Weights of a small multi-label image tagger.
Model: 7.73M parameters, 32-pixel images, arch vit, activation gelu, moe expert_choice, num experts 8, patch size [4, 4], width 256.
Data: trained on dashed paths with two dots that lie on the same path or on different ones, 73750 training examples, 129.1 epochs.
Rows from block 8, named by matrix and row number. Rows with one number belong to one attention dimension. Each number is 50 + 12 x the weight over its row's rms, rounded and kept within 0 to 99. All counts start at 0. After the name is the row's rms in percent of the matrix's.
# q: attention query (model.blocks.8.attn.q.weight, 256x256), inputs 0-85
# k: attention key (model.blocks.8.attn.k.weight, 256x256), inputs 0-85
q.148 082:25 64 48 41 39 33 69 54 76 37 50 57 54 51 43 50 64 33 53 63 39 46 38 77 62 38 62 37 60 39 30 52 53 58 53 53 54 53 33 33 67 30 51 50 52 40 50 33 47 42 46 73 60 71 46 47 25 47 65 58 43 65 72 64 41 53 37 54 65 65 65 70 56 76 32 60 53 50 52 54 39 44 66 30 40 41
k.148 085:58 13 45 43 60 62 38 49 32 46 50 40 76 26 57 24 50 42 56 62 47 56 59 51 68 59 36 59 14 41 65 56 60 32 32 33 44 43 52 52 42 45 51 40 39 49 48 47 67 56 54 50 77 63 40 61 53 33 57 62 41 54 47 48 61 46 66 43 55 59 27 51 38 55 55 52 78 55 60 43 52 58 65 47 33 44
q.149 086:65 38 46 67 51 45 61 41 50 57 57 41 43 43 47 50 57 43 53 37 44 42 71 57 30 61 35 52 54 44 54 50 53 56 53 60 75 37 40 74 61 48 51 55 53 59 50 48 60 47 58 72 80 46 50 50 34 59 60 52 36 29 46 39 59 73 50 64 38 46 77 62 47 60 62 53 57 57 67 78 52 57 38 38 65 52
k.149 083:29 47 15 45 47 58 30 61 41 51 40 51 60 44 68 55 48 75 42 54 60 69 42 39 35 45 45 64 70 51 59 46 57 25 54 85 45 41 68 56 40 57 30 57 53 49 39 38 50 39 66 53 61 55 50 28 46 31 55 67 52 57 56 40 44 58 24 44 42 34 42 28 37 86 45 71 41 58 33 34 46 40 51 37 51 51
q.150 118:34 42 68 55 53 44 56 47 40 49 43 47 33 52 45 50 68 16 63 51 45 53 57 62 58 54 37 54 55 29 33 50 24 53 45 62 50 56 64 58 46 46 56 43 56 57 77 50 52 47 61 68 59 47 64 78 27 55 58 61 38 44 41 48 56 64 41 62 44 40 55 49 45 55 49 52 48 45 53 57 64 49 43 34 56 47
k.150 118:57 41 45 47 42 50 59 78 66 36 41 38 71 35 56 37 25 67 45 53 42 57 46 52 47 53 48 45 61 44 62 54 41 20 42 68 33 33 64 49 31 66 27 60 62 42 50 30 46 54 44 59 24 63 43 37 47 28 44 31 56 58 53 34 51 53 39 62 44 38 65 56 57 63 33 64 61 68 51 50 38 68 57 33 32 50
q.151 089:62 71 57 55 47 45 47 45 25 39 47 52 41 48 47 58 25 68 46 43 53 57 34 55 35 64 44 45 48 39 46 53 42 36 42 63 58 24 42 64 42 67 40 45 34 80 37 42 52 46 43 54 48 49 48 40 53 42 29 61 51 49 49 46 30 44 55 61 53 48 66 41 61 60 45 48 47 46 50 59 45 43 62 40 53 51
k.151 082:37 65 20 54 45 47 34 34 59 53 59 70 31 57 56 55 50 44 46 57 45 69 54 57 34 45 35 48 41 55 68 55 46 60 52 56 72 41 48 65 50 33 61 29 50 44 34 52 46 28 51 40 67 27 64 40 60 43 47 58 55 40 48 58 45 58 47 40 42 42 45 45 48 43 58 38 33 64 31 29 48 46 27 41 62 40
q.152 099:58 41 49 36 58 46 47 37 54 58 31 35 46 59 58 63 44 57 44 54 31 55 40 44 52 60 54 51 28 26 72 60 46 22 35 66 51 33 55 59 19 70 54 65 30 44 51 60 48 70 53 47 67 55 48 63 49 43 36 57 41 69 44 64 45 37 51 52 56 32 50 60 49 62 71 32 49 35 65 60 62 57 66 63 78 37
k.152 108:27 43 26 52 48 30 48 40 48 62 35 41 41 52 57 50 59 49 67 52 59 58 51 46 44 55 42 43 44 51 53 65 56 50 56 57 52 56 34 62 47 36 48 55 33 45 56 66 53 42 55 46 49 25 60 28 59 30 55 50 73 36 48 51 46 50 34 28 37 50 53 57 40 53 31 39 44 47 32 35 44 50 43 25 61 64
q.153 106:55 29 58 66 45 44 55 59 40 42 27 54 40 38 35 41 46 46 49 49 55 50 46 43 44 48 64 66 88 43 26 44 13 55 60 38 29 68 26 34 64 67 63 40 61 46 56 41 50 34 32 41 28 67 44 63 40 58 22 32 32 44 69 52 43 64 51 49 64 52 65 62 65 52 46 49 66 38 47 63 42 27 41 43 42 57
k.153 100:52 52 48 40 41 57 59 56 36 52 65 58 52 49 64 41 48 51 47 40 45 60 52 51 28 58 34 43 31 66 38 40 44 63 45 58 59 29 53 48 40 63 42 38 78 55 40 47 43 36 44 44 32 37 69 72 39 49 52 39 31 44 52 56 58 66 66 48 57 39 42 45 51 51 60 64 31 54 47 61 37 60 56 63 45 32
q.154 083:65 78 46 40 58 50 52 45 64 35 47 48 48 46 32 54 56 56 65 41 44 57 53 52 55 60 56 43 51 50 64 57 68 45 49 62 69 37 44 53 56 22 50 57 31 41 51 55 66 48 41 62 91 65 58 41 42 71 90 75 53 59 34 49 33 44 62 60 47 52 58 57 61 70 44 53 57 72 49 58 54 50 57 40 58 68
k.154 076:57 45 32 55 60 50 46 41 48 51 37 62 67 48 74 36 75 30 51 62 57 66 44 67 58 61 52 62 47 55 71 66 55 31 40 42 52 54 71 43 39 50 54 38 20 39 35 61 59 45 70 61 53 60 65 58 50 36 57 58 37 42 44 74 55 56 48 51 58 54 34 40 43 47 64 67 55 70 51 31 57 44 48 39 40 35
q.155 099:23 33 41 54 49 40 44 55 29 36 63 52 45 43 50 52 36 59 62 59 70 38 55 61 43 60 44 47 55 58 48 36 46 42 38 36 35 53 69 50 51 64 50 44 56 59 43 39 22 40 43 37 09 36 51 47 48 34 27 40 56 46 64 45 53 45 42 48 49 64 29 32 46 45 48 55 57 35 52 41 37 35 32 46 32 35
k.155 101:35 74 76 52 53 57 48 44 39 39 61 44 23 41 30 57 36 54 53 48 45 38 49 52 56 59 32 49 58 32 27 40 51 62 61 49 59 48 32 54 70 35 56 45 55 52 62 52 21 51 33 47 76 33 38 54 35 67 52 49 54 43 48 38 54 45 74 62 55 62 49 65 51 50 50 48 43 40 58 45 44 60 41 63 47 52
q.156 115:64 37 44 50 61 51 44 59 51 58 46 37 57 79 37 39 64 32 50 52 33 56 57 43 53 55 29 56 49 47 69 50 20 63 36 61 56 62 49 47 49 31 48 46 45 38 70 61 53 57 53 54 71 52 66 59 48 61 54 59 56 55 36 22 72 37 80 43 61 26 70 54 30 40 47 34 48 61 41 34 54 45 41 45 62 54
k.156 113:65 50 50 54 39 44 72 68 61 61 22 66 39 49 58 56 54 56 71 49 56 49 41 42 47 64 53 53 38 67 60 52 35 58 56 40 24 66 72 50 38 62 32 67 35 46 70 39 70 41 47 41 07 66 64 45 43 46 35 40 41 55 63 61 47 54 14 46 32 55 52 62 60 59 25 59 46 57 48 57 63 43 59 41 74 54
q.157 097:64 57 30 51 54 64 54 45 63 57 37 64 51 26 49 54 60 35 57 32 58 42 59 48 48 34 45 47 58 61 65 70 66 47 71 38 83 36 18 67 56 48 39 52 30 63 38 51 64 47 48 73 63 39 44 47 38 59 64 40 65 40 44 44 63 51 61 57 31 32 57 59 57 53 37 59 52 81 57 61 56 58 61 43 63 66
k.157 089:29 32 22 50 52 51 37 38 46 49 43 25 68 59 57 55 59 48 45 55 68 69 39 44 51 22 52 70 44 71 49 60 52 45 42 51 25 58 47 46 43 57 63 43 33 68 52 56 65 37 57 52 30 61 56 60 51 55 51 73 51 35 35 59 53 40 61 50 39 55 50 30 37 56 66 54 51 52 55 50 52 43 48 54 54 60
q.158 094:62 27 56 57 53 46 41 46 36 45 42 51 31 59 48 55 51 34 61 62 34 46 47 65 52 58 51 40 52 20 78 42 30 46 34 60 40 42 43 56 34 49 54 43 56 48 83 55 54 43 56 44 47 46 58 76 34 61 66 60 52 61 54 34 58 33 66 44 44 36 43 50 58 45 58 51 41 46 40 40 48 61 43 47 73 58
k.158 093:63 55 65 41 48 31 66 68 58 55 33 51 34 50 48 67 49 52 77 56 50 46 35 48 42 61 51 54 41 58 58 59 51 53 36 56 42 62 50 41 23 44 33 62 40 44 59 54 57 49 53 63 40 58 40 46 49 41 59 35 54 46 66 48 53 29 47 56 40 67 56 58 61 39 33 53 54 55 54 51 42 68 53 37 41 39
q.159 090:42 75 52 55 54 30 60 62 55 59 51 47 69 62 46 20 57 45 55 35 63 52 50 37 48 42 67 46 64 66 41 45 58 60 52 44 45 61 38 48 59 72 56 67 40 31 37 49 45 45 45 48 28 61 38 47 44 45 28 15 21 37 53 65 51 78 52 37 62 78 64 57 58 40 43 46 35 31 63 45 55 53 57 53 41 48
k.159 087:40 37 53 45 63 57 53 30 30 40 55 59 71 36 66 38 56 54 47 45 48 51 51 59 43 52 41 38 39 49 27 14 53 62 59 55 62 37 38 56 63 53 59 45 68 56 40 56 42 50 46 44 40 37 69 55 55 51 50 43 58 37 46 66 49 67 62 52 75 48 24 64 52 63 53 60 45 39 43 63 45 58 63 74 61 50
q.160 089:33 16 47 68 28 57 51 46 29 26 42 57 42 52 60 57 35 51 41 28 35 33 30 40 55 40 57 47 41 41 62 57 37 50 46 42 41 68 61 88 40 59 67 56 37 58 57 47 43 20 45 39 42 35 64 41 47 45 60 43 37 55 31 71 57 46 56 42 65 58 54 60 53 58 45 46 49 43 70 56 48 59 51 36 53 40
k.160 084:51 79 65 20 50 60 45 29 51 69 61 54 46 48 31 40 65 42 57 51 49 64 46 44 45 42 66 57 36 47 52 59 46 60 57 61 53 43 45 42 46 43 40 57 69 57 51 51 68 52 33 26 39 65 77 67 58 44 38 58 53 53 41 22 39 71 70 58 56 62 51 45 55 52 39 59 61 34 53 41 53 46 46 58 39 56
q.161 101:36 59 37 64 35 42 57 44 47 68 51 55 39 47 56 87 56 50 62 31 29 44 48 55 53 57 45 38 65 42 50 71 45 65 43 60 35 40 67 61 49 29 53 25 46 66 65 68 42 49 40 47 63 51 39 34 50 57 57 47 44 53 26 51 40 34 56 63 51 82 46 57 53 45 42 49 58 53 45 52 64 57 61 54 66 75
k.161 091:53 40 75 33 50 51 55 41 46 51 60 51 40 68 45 51 62 78 56 49 53 48 66 36 47 37 48 61 45 62 36 47 50 59 53 46 52 49 44 40 73 61 43 60 61 44 33 71 53 48 54 43 67 61 61 56 75 62 38 74 73 61 30 42 67 67 45 43 44 53 60 49 62 56 66 55 45 48 51 63 59 72 63 47 40 63
q.162 124:44 50 68 54 69 52 54 67 73 42 38 42 24 68 39 40 48 63 36 68 61 77 54 62 52 46 53 47 54 48 49 33 46 33 50 67 38 42 65 43 29 48 38 57 56 25 55 52 53 32 50 47 33 45 58 56 51 33 49 61 55 37 76 56 53 27 31 45 40 47 47 50 64 57 56 60 51 57 54 58 43 69 61 66 39 74
k.162 115:42 60 53 48 80 47 50 64 37 18 45 73 49 48 44 45 55 50 45 53 53 48 47 58 44 57 49 58 46 36 55 45 49 35 45 32 58 55 72 41 52 42 55 52 48 34 24 40 60 52 42 56 40 42 54 46 55 38 69 55 51 47 44 39 47 58 53 56 69 56 72 48 54 71 52 53 57 53 63 36 43 42 21 50 44 49
q.163 082:60 45 63 49 42 58 61 54 51 49 37 74 65 38 33 58 36 55 21 52 48 61 43 59 62 52 47 66 36 51 62 37 28 46 66 48 49 21 38 44 60 66 30 68 50 28 49 54 29 49 63 50 58 53 59 42 60 53 51 68 48 42 59 41 51 56 29 56 57 37 47 36 68 49 65 70 36 45 46 45 64 77 64 44 45 58
k.163 077:50 60 50 49 58 42 68 69 48 57 57 60 62 61 53 55 71 80 43 49 32 45 66 68 47 49 46 44 56 42 34 50 33 54 58 35 37 55 56 37 63 64 48 31 44 58 27 56 55 41 65 57 41 48 67 42 53 57 64 40 45 32 44 65 48 42 46 49 54 59 58 38 55 57 39 66 36 45 40 53 60 64 51 48 45 26
q.164 106:50 50 54 48 44 44 46 51 57 67 66 45 56 62 43 38 49 33 30 81 54 29 57 52 48 61 52 49 52 52 33 62 56 45 50 31 50 65 18 32 46 63 34 47 37 35 63 45 49 46 48 41 55 66 65 70 34 53 47 38 49 54 62 50 73 52 57 49 70 36 55 59 51 46 63 47 47 50 61 25 63 52 65 42 65 41
k.164 101:53 61 72 45 67 48 43 48 64 53 32 77 54 49 75 51 48 61 55 43 62 63 63 43 53 62 42 67 39 48 43 50 56 35 48 35 44 52 78 56 66 59 42 54 51 53 55 40 67 54 50 58 57 45 61 42 57 40 49 59 33 53 60 48 49 56 49 57 50 43 53 50 42 53 61 67 65 56 66 49 25 59 47 49 72 55
q.165 090:52 44 51 25 48 69 61 49 71 40 50 53 42 39 75 75 47 53 60 49 46 48 61 49 54 46 43 40 46 50 52 41 56 50 54 53 72 48 69 55 34 72 62 23 43 57 68 28 59 50 54 48 16 41 33 27 41 46 37 54 51 62 35 26 35 49 50 55 30 69 74 58 40 39 49 58 56 47 31 41 46 28 40 41 54 37
k.165 094:43 50 30 41 33 50 49 57 76 53 77 23 37 52 65 48 45 78 66 69 55 65 40 51 44 27 42 48 49 53 41 79 66 65 60 41 43 34 51 42 26 60 47 66 44 50 43 38 49 70 62 64 44 43 46 48 47 63 38 33 55 31 25 59 59 48 45 40 41 59 55 44 45 41 78 40 55 37 50 55 55 53 61 39 39 51
q.166 078:59 39 64 52 49 50 37 36 39 58 40 33 63 49 58 55 60 39 43 58 56 50 60 43 51 41 35 56 74 14 41 30 54 48 45 47 48 47 71 42 18 58 45 57 64 66 47 54 55 37 55 33 29 30 42 57 48 53 53 41 47 16 47 30 41 56 36 41 30 62 61 47 73 47 36 46 34 45 14 40 47 53 20 52 39 64
k.166 073:62 60 56 57 60 53 49 78 40 27 56 51 54 57 53 63 65 71 65 66 53 41 26 53 62 50 49 55 35 57 58 43 65 37 54 40 56 55 45 34 32 52 50 62 67 50 35 41 48 63 59 46 61 60 50 60 54 41 17 20 36 55 48 79 46 47 70 66 49 36 54 44 58 26 61 52 58 43 48 38 54 40 45 42 74 39
q.167 109:46 45 54 46 59 59 40 51 43 55 64 59 63 41 46 26 44 42 83 58 40 43 66 47 42 61 34 71 58 60 14 65 64 66 67 35 64 47 40 56 46 47 45 42 40 49 32 69 47 70 43 46 50 65 53 72 56 43 39 45 77 32 48 31 42 52 55 62 57 63 58 52 47 38 44 48 52 42 60 58 53 55 62 48 19 63
k.167 094:49 42 42 66 48 59 61 51 49 41 42 49 65 59 30 75 31 53 61 56 56 16 54 40 62 53 57 63 58 49 43 45 53 45 40 58 55 53 32 47 59 48 73 61 47 45 49 51 67 47 45 38 59 55 47 37 34 46 38 54 36 64 57 69 69 52 41 52 30 43 52 62 53 35 70 50 48 74 50 73 44 50 47 54 77 71
q.168 126:54 45 63 48 29 39 43 50 26 46 63 54 60 59 29 67 52 43 37 48 28 42 51 46 52 61 40 41 69 23 57 48 48 50 46 62 70 65 48 32 43 37 31 54 64 55 42 43 25 45 60 42 47 59 50 62 43 64 53 26 61 44 65 31 49 47 49 28 35 62 66 64 91 38 36 40 17 44 44 32 62 62 48 46 48 48
k.168 125:42 74 60 24 60 44 51 52 59 61 67 64 64 63 64 59 51 87 63 73 61 39 33 54 75 43 57 60 45 60 48 41 66 56 51 40 43 52 40 42 39 59 66 56 55 67 36 56 55 55 46 42 53 54 43 70 62 41 39 48 34 69 53 76 42 37 65 43 37 31 42 49 65 55 65 58 44 39 52 47 75 39 71 41 91 36
q.169 112:36 48 40 42 47 48 31 47 35 57 46 51 49 43 34 49 41 41 55 51 48 70 35 48 37 41 46 43 59 48 55 41 29 39 45 74 73 51 54 45 37 54 37 62 78 55 37 34 46 45 50 58 48 49 33 42 47 52 57 50 43 60 44 58 42 39 41 48 46 47 52 61 71 64 49 39 45 46 46 44 41 48 63 38 43 34
k.169 105:26 45 59 28 58 34 42 54 26 67 62 67 68 53 51 73 44 56 56 55 37 45 23 48 63 35 59 31 52 61 37 49 59 58 46 42 61 39 26 38 47 31 41 47 34 57 42 45 41 64 46 40 48 62 44 54 53 38 42 61 33 63 53 49 47 46 37 33 50 42 44 63 61 59 57 37 56 39 64 57 62 27 70 30 71 61
q.170 095:51 44 49 53 34 44 44 35 46 53 57 64 56 49 45 66 52 45 30 42 40 46 49 39 56 50 71 56 42 63 53 55 36 58 60 51 31 58 65 51 69 47 50 57 61 59 25 53 49 53 55 54 26 48 47 37 68 56 50 48 31 47 59 90 52 59 55 73 54 60 40 40 47 60 60 47 49 36 41 43 48 77 41 61 61 48
k.170 089:71 73 75 64 48 61 54 50 38 45 78 62 35 46 53 63 45 47 40 55 63 58 33 54 60 43 62 68 38 53 40 38 62 49 59 25 59 81 39 47 48 42 44 54 49 50 32 61 65 49 61 26 61 33 60 59 54 57 51 47 60 62 43 32 47 56 69 46 37 75 47 31 57 44 60 43 53 55 49 29 40 52 38 50 22 61
q.171 118:41 86 39 49 48 26 62 58 42 69 57 49 51 49 23 51 56 49 35 54 39 22 55 52 52 38 50 44 69 58 53 73 71 57 43 44 66 45 33 41 59 32 50 36 71 42 57 63 37 52 46 40 57 70 61 60 44 52 65 48 39 64 36 40 55 47 42 35 58 37 33 49 57 46 59 36 45 60 56 28 67 54 68 40 56 53
k.171 126:33 42 66 51 63 38 54 37 67 60 39 68 57 64 68 61 45 81 48 46 48 43 61 37 59 51 41 62 56 51 44 34 46 44 42 64 58 53 39 50 81 56 53 43 52 61 61 60 41 41 50 52 69 59 54 50 53 51 50 57 51 75 57 49 55 47 49 41 43 26 41 61 49 52 53 58 44 46 56 61 47 46 59 39 63 44
q.172 100:44 65 34 72 78 41 52 61 57 30 51 59 52 65 45 52 52 47 68 49 50 64 34 42 48 47 56 44 49 67 61 88 68 34 44 60 40 60 44 57 66 33 65 58 75 55 52 41 55 53 42 62 41 52 57 46 44 53 60 35 40 64 59 61 63 40 40 38 52 65 40 53 48 67 54 44 38 53 50 40 40 34 70 55 67 30
k.172 102:41 32 64 48 52 57 46 58 70 60 38 49 53 52 52 55 34 44 36 46 60 66 34 44 57 59 46 51 69 70 46 38 25 45 49 61 62 27 43 44 44 71 46 53 35 41 53 49 36 49 41 47 52 58 56 48 63 53 61 70 71 58 48 33 52 37 50 48 47 50 45 57 54 61 37 54 43 45 79 46 52 48 44 49 45 66
q.173 090:30 58 51 46 47 33 61 65 46 44 55 69 57 44 39 56 61 60 64 43 52 60 59 25 49 58 44 51 69 59 53 84 66 65 57 45 76 60 46 68 83 26 46 39 42 34 60 64 35 51 59 52 58 65 57 60 57 51 50 24 25 49 57 45 46 56 53 53 37 40 64 53 59 35 44 41 54 54 47 55 61 39 64 58 52 63
k.173 101:52 38 50 45 49 56 49 43 67 64 55 47 49 49 56 55 40 64 45 47 77 55 68 45 52 48 44 50 77 51 46 44 30 63 51 58 63 62 43 51 67 78 50 64 37 45 68 75 52 39 49 46 56 53 42 55 53 45 42 49 64 55 48 60 56 26 45 43 49 41 41 64 50 51 66 55 32 43 62 56 54 59 63 34 72 57
q.174 093:46 47 42 44 66 54 60 66 54 58 37 72 53 47 46 44 44 61 65 49 67 50 32 64 50 63 44 56 64 34 61 63 34 46 40 38 54 38 26 61 57 40 42 57 32 22 54 71 49 69 64 61 91 63 58 55 67 52 35 66 54 48 48 50 39 43 33 50 79 49 66 37 52 35 67 69 37 53 58 47 63 51 53 61 51 60
k.174 083:56 29 37 49 55 50 60 58 32 50 51 41 57 52 39 46 58 64 57 31 66 41 63 48 46 63 60 41 84 38 44 47 39 57 48 46 63 52 52 29 72 80 49 50 45 68 36 54 45 31 55 64 39 55 62 33 47 61 47 64 46 18 36 60 57 39 30 52 68 54 45 62 30 53 59 62 47 49 50 55 56 61 47 55 56 44
q.175 090:62 64 65 65 74 46 63 67 39 40 53 35 40 52 41 31 67 69 52 48 26 62 51 51 29 45 46 59 22 70 60 49 85 48 48 36 47 68 44 63 53 40 45 56 51 53 39 56 40 58 43 35 59 66 72 72 67 56 50 45 53 54 58 39 49 65 41 20 63 27 39 46 55 55 46 35 41 36 58 49 51 46 53 53 63 54
k.175 088:49 53 29 64 39 39 46 56 62 65 34 61 55 46 55 61 53 23 31 24 70 61 47 48 51 66 51 61 64 43 47 50 37 34 33 74 38 62 70 47 56 55 47 47 51 35 54 44 58 31 38 48 43 44 46 49 32 50 66 45 42 40 52 70 47 32 60 38 50 41 41 52 27 51 22 64 36 49 42 42 63 42 37 59 49 31
q.176 112:45 31 43 60 54 52 49 49 46 38 76 39 46 57 65 48 66 43 63 47 38 61 62 37 42 42 54 44 54 51 38 65 69 55 59 64 57 80 68 37 39 39 54 42 60 64 42 32 47 46 37 58 09 44 38 65 35 53 51 15 52 47 62 42 52 67 52 35 19 65 56 62 44 53 31 33 53 56 45 57 37 29 49 54 51 42
k.176 099:50 60 41 55 31 52 46 58 67 46 36 48 57 54 73 59 37 34 52 61 65 62 11 52 55 43 61 74 50 66 59 45 64 46 56 56 44 48 45 50 29 45 60 68 49 33 59 45 46 57 47 35 43 32 22 85 55 42 55 36 57 59 32 54 58 23 62 48 41 44 40 44 63 49 64 49 52 41 53 34 52 32 45 59 72 54
q.177 133:70 46 57 47 19 64 48 58 35 45 33 70 71 46 51 58 46 38 49 39 33 13 43 54 52 85 49 54 54 50 64 64 46 72 55 44 51 66 19 54 64 43 39 59 40 53 54 64 39 65 67 60 99 57 50 44 54 63 58 34 53 43 56 49 52 62 53 64 67 44 64 60 58 43 45 49 45 47 45 41 69 57 54 43 46 23
k.177 125:58 54 57 17 46 59 57 40 54 68 48 33 56 46 43 38 45 56 62 49 44 52 66 46 56 37 57 52 47 63 41 52 48 65 44 52 31 53 48 59 43 61 64 44 62 89 65 63 61 36 42 44 43 59 49 55 56 45 34 81 44 51 52 55 52 55 68 64 30 49 38 54 57 60 34 72 46 60 47 65 59 81 81 60 62 50
q.178 096:63 47 32 42 51 58 59 51 53 32 61 71 73 67 51 36 35 29 58 52 52 56 61 51 59 73 51 61 50 61 54 69 64 51 66 48 68 65 35 38 58 50 50 55 46 44 35 36 39 77 55 67 55 64 46 73 25 60 45 26 52 55 57 46 61 54 59 61 54 65 54 61 35 50 64 69 39 41 61 32 68 23 83 53 57 42
k.178 086:33 49 52 33 59 62 59 55 83 70 52 61 75 67 51 69 33 70 63 63 53 47 59 61 51 45 58 59 58 61 27 63 63 50 52 45 49 32 35 73 46 60 53 51 46 64 57 34 40 65 60 46 40 41 48 56 48 55 56 70 57 55 60 44 63 42 47 47 27 53 32 57 50 67 74 72 48 66 66 54 30 59 51 60 68 59
q.179 115:65 43 58 54 43 51 37 46 38 32 57 37 45 69 70 31 55 36 64 49 17 58 68 68 34 60 40 44 12 53 47 48 62 43 59 45 34 76 63 48 26 48 42 41 65 71 37 28 53 60 46 35 45 47 62 71 44 46 45 26 72 56 55 29 57 72 57 38 50 62 55 65 51 63 36 28 40 30 59 36 32 46 50 34 38 49
k.179 109:44 65 46 27 59 47 54 39 60 57 38 52 62 52 42 56 51 27 62 58 54 57 27 46 62 45 53 58 33 51 40 61 63 41 36 62 42 63 66 45 29 16 49 49 65 62 55 43 63 63 46 55 35 48 41 55 52 40 57 72 41 56 66 52 62 57 62 54 48 42 59 49 45 63 35 56 57 63 58 41 40 36 45 62 62 50
q.180 106:36 44 51 68 65 55 43 55 57 46 52 56 44 35 76 52 44 49 85 45 48 73 49 52 36 43 31 47 52 60 47 73 46 33 50 53 62 40 63 51 40 30 41 30 56 43 50 60 48 47 43 58 36 46 40 63 54 40 38 40 51 45 42 28 51 41 26 56 38 70 64 58 71 48 34 44 56 53 49 64 40 58 78 41 35 66
k.180 097:42 28 53 46 64 55 51 57 50 46 51 50 60 45 36 59 38 45 47 60 55 49 42 37 53 40 54 57 74 70 48 50 36 44 47 38 67 48 39 17 57 67 48 71 28 48 33 64 72 59 39 38 60 68 53 54 56 34 35 70 61 48 37 54 69 35 35 41 60 54 54 62 50 78 73 43 49 59 79 55 55 55 58 50 71 90
q.181 087:61 56 62 65 84 61 40 39 49 56 49 46 62 32 61 37 63 55 76 54 52 60 50 53 37 60 20 51 37 68 43 47 61 38 55 57 67 51 51 50 47 64 41 46 59 41 26 59 65 56 44 61 61 66 27 45 54 47 43 68 46 60 44 27 58 41 44 71 57 62 53 45 43 50 31 46 62 51 24 50 57 50 78 32 44 50
k.181 083:50 35 44 61 56 44 42 71 43 55 37 47 46 43 40 61 40 37 43 32 37 31 48 37 42 43 40 56 67 61 48 58 39 47 51 34 44 46 37 43 52 48 45 57 35 52 43 34 60 63 43 36 68 58 43 34 35 58 38 66 44 17 37 52 53 38 35 42 32 41 50 65 59 45 72 44 50 67 46 71 75 56 58 39 48 68
q.182 124:43 20 65 53 59 57 60 63 43 35 47 50 16 67 47 33 39 46 46 49 55 62 40 45 52 43 54 57 58 68 65 61 32 38 47 60 52 60 56 56 29 39 50 54 38 56 47 30 47 62 55 54 28 55 64 53 50 40 43 35 64 50 75 86 44 46 43 40 54 70 60 58 50 48 66 51 56 47 72 64 38 47 36 53 50 53
k.182 114:41 54 52 59 54 59 39 43 44 36 59 42 43 38 58 54 46 37 53 61 70 63 38 61 47 50 65 59 63 45 55 57 59 57 39 46 63 57 55 36 47 44 65 61 56 39 50 56 59 56 40 54 37 24 51 58 59 45 54 32 49 55 50 40 48 58 66 58 47 69 62 44 47 66 66 59 60 46 84 36 38 28 26 55 54 56
q.183 108:52 37 38 27 52 51 47 33 45 56 54 69 73 45 70 43 34 31 44 39 68 34 40 31 73 63 54 65 47 45 62 34 39 45 62 47 56 61 75 64 47 68 64 45 45 54 32 44 56 73 49 60 25 28 43 47 53 56 47 60 45 38 27 63 38 64 70 63 46 68 60 45 44 41 40 79 42 35 52 47 55 47 39 49 38 58
k.183 107:67 63 50 59 51 55 45 55 40 44 70 36 41 45 50 51 53 55 58 63 68 46 55 60 42 55 63 45 41 49 56 63 68 64 64 41 43 46 34 54 34 43 49 58 47 57 59 47 50 53 64 37 40 48 70 59 39 63 51 47 42 45 41 41 42 76 60 55 50 62 27 45 40 28 64 43 73 55 27 57 30 40 43 60 45 51
q.184 100:57 70 39 45 85 47 45 47 70 57 42 51 53 57 53 27 41 59 68 58 68 57 48 49 49 54 56 49 29 54 60 46 54 26 43 38 54 47 56 52 68 70 54 46 82 32 53 48 57 48 30 54 29 38 62 49 44 42 48 63 45 65 45 56 71 59 40 44 48 33 33 46 47 66 63 62 46 48 57 41 48 47 68 49 40 57
k.184 105:47 28 50 47 60 44 56 65 55 50 29 58 54 56 57 48 47 30 30 27 55 63 45 55 37 74 57 48 47 49 48 58 35 34 53 55 44 35 50 57 50 48 31 33 38 40 63 31 42 51 53 57 59 67 66 36 30 49 57 75 45 42 42 34 46 58 33 47 69 37 54 62 26 40 29 42 45 50 50 58 44 60 38 46 39 55
q.185 104:34 53 42 68 55 35 59 38 73 50 43 65 56 53 47 51 50 55 55 59 50 53 48 38 52 36 59 52 61 45 55 39 59 49 60 44 55 37 71 53 60 42 45 33 53 45 56 69 32 30 36 41 21 37 47 57 48 34 56 39 30 31 48 42 61 48 34 49 39 52 47 46 62 52 37 65 41 40 32 64 79 54 81 49 41 76
k.185 092:57 26 62 55 73 49 59 64 62 35 43 61 47 72 42 66 49 57 42 46 65 48 69 64 38 50 58 58 37 52 55 44 30 31 65 54 47 38 40 49 58 77 35 58 52 37 44 49 59 54 46 30 63 80 64 69 46 42 53 56 63 54 22 36 60 57 40 52 57 37 62 47 54 50 54 43 48 63 51 55 55 62 47 48 42 68
q.186 099:35 43 23 40 39 47 46 54 53 67 66 57 78 44 50 34 26 43 73 49 60 60 58 40 56 54 52 71 42 33 32 51 49 65 60 36 70 51 40 40 45 41 33 59 41 41 45 58 30 54 50 47 54 50 48 70 37 54 46 42 65 37 40 35 23 61 58 32 41 48 72 64 57 43 64 57 31 40 72 42 51 45 55 49 41 59
k.186 094:38 52 28 46 50 35 57 46 48 63 39 58 78 43 52 51 60 59 60 54 38 50 48 53 61 62 47 33 69 42 41 49 34 54 53 59 55 42 47 49 64 50 57 38 53 54 63 46 57 32 50 60 41 52 45 60 45 43 52 50 21 61 59 74 61 40 32 47 69 33 44 40 28 39 49 44 50 43 46 58 44 34 44 54 80 45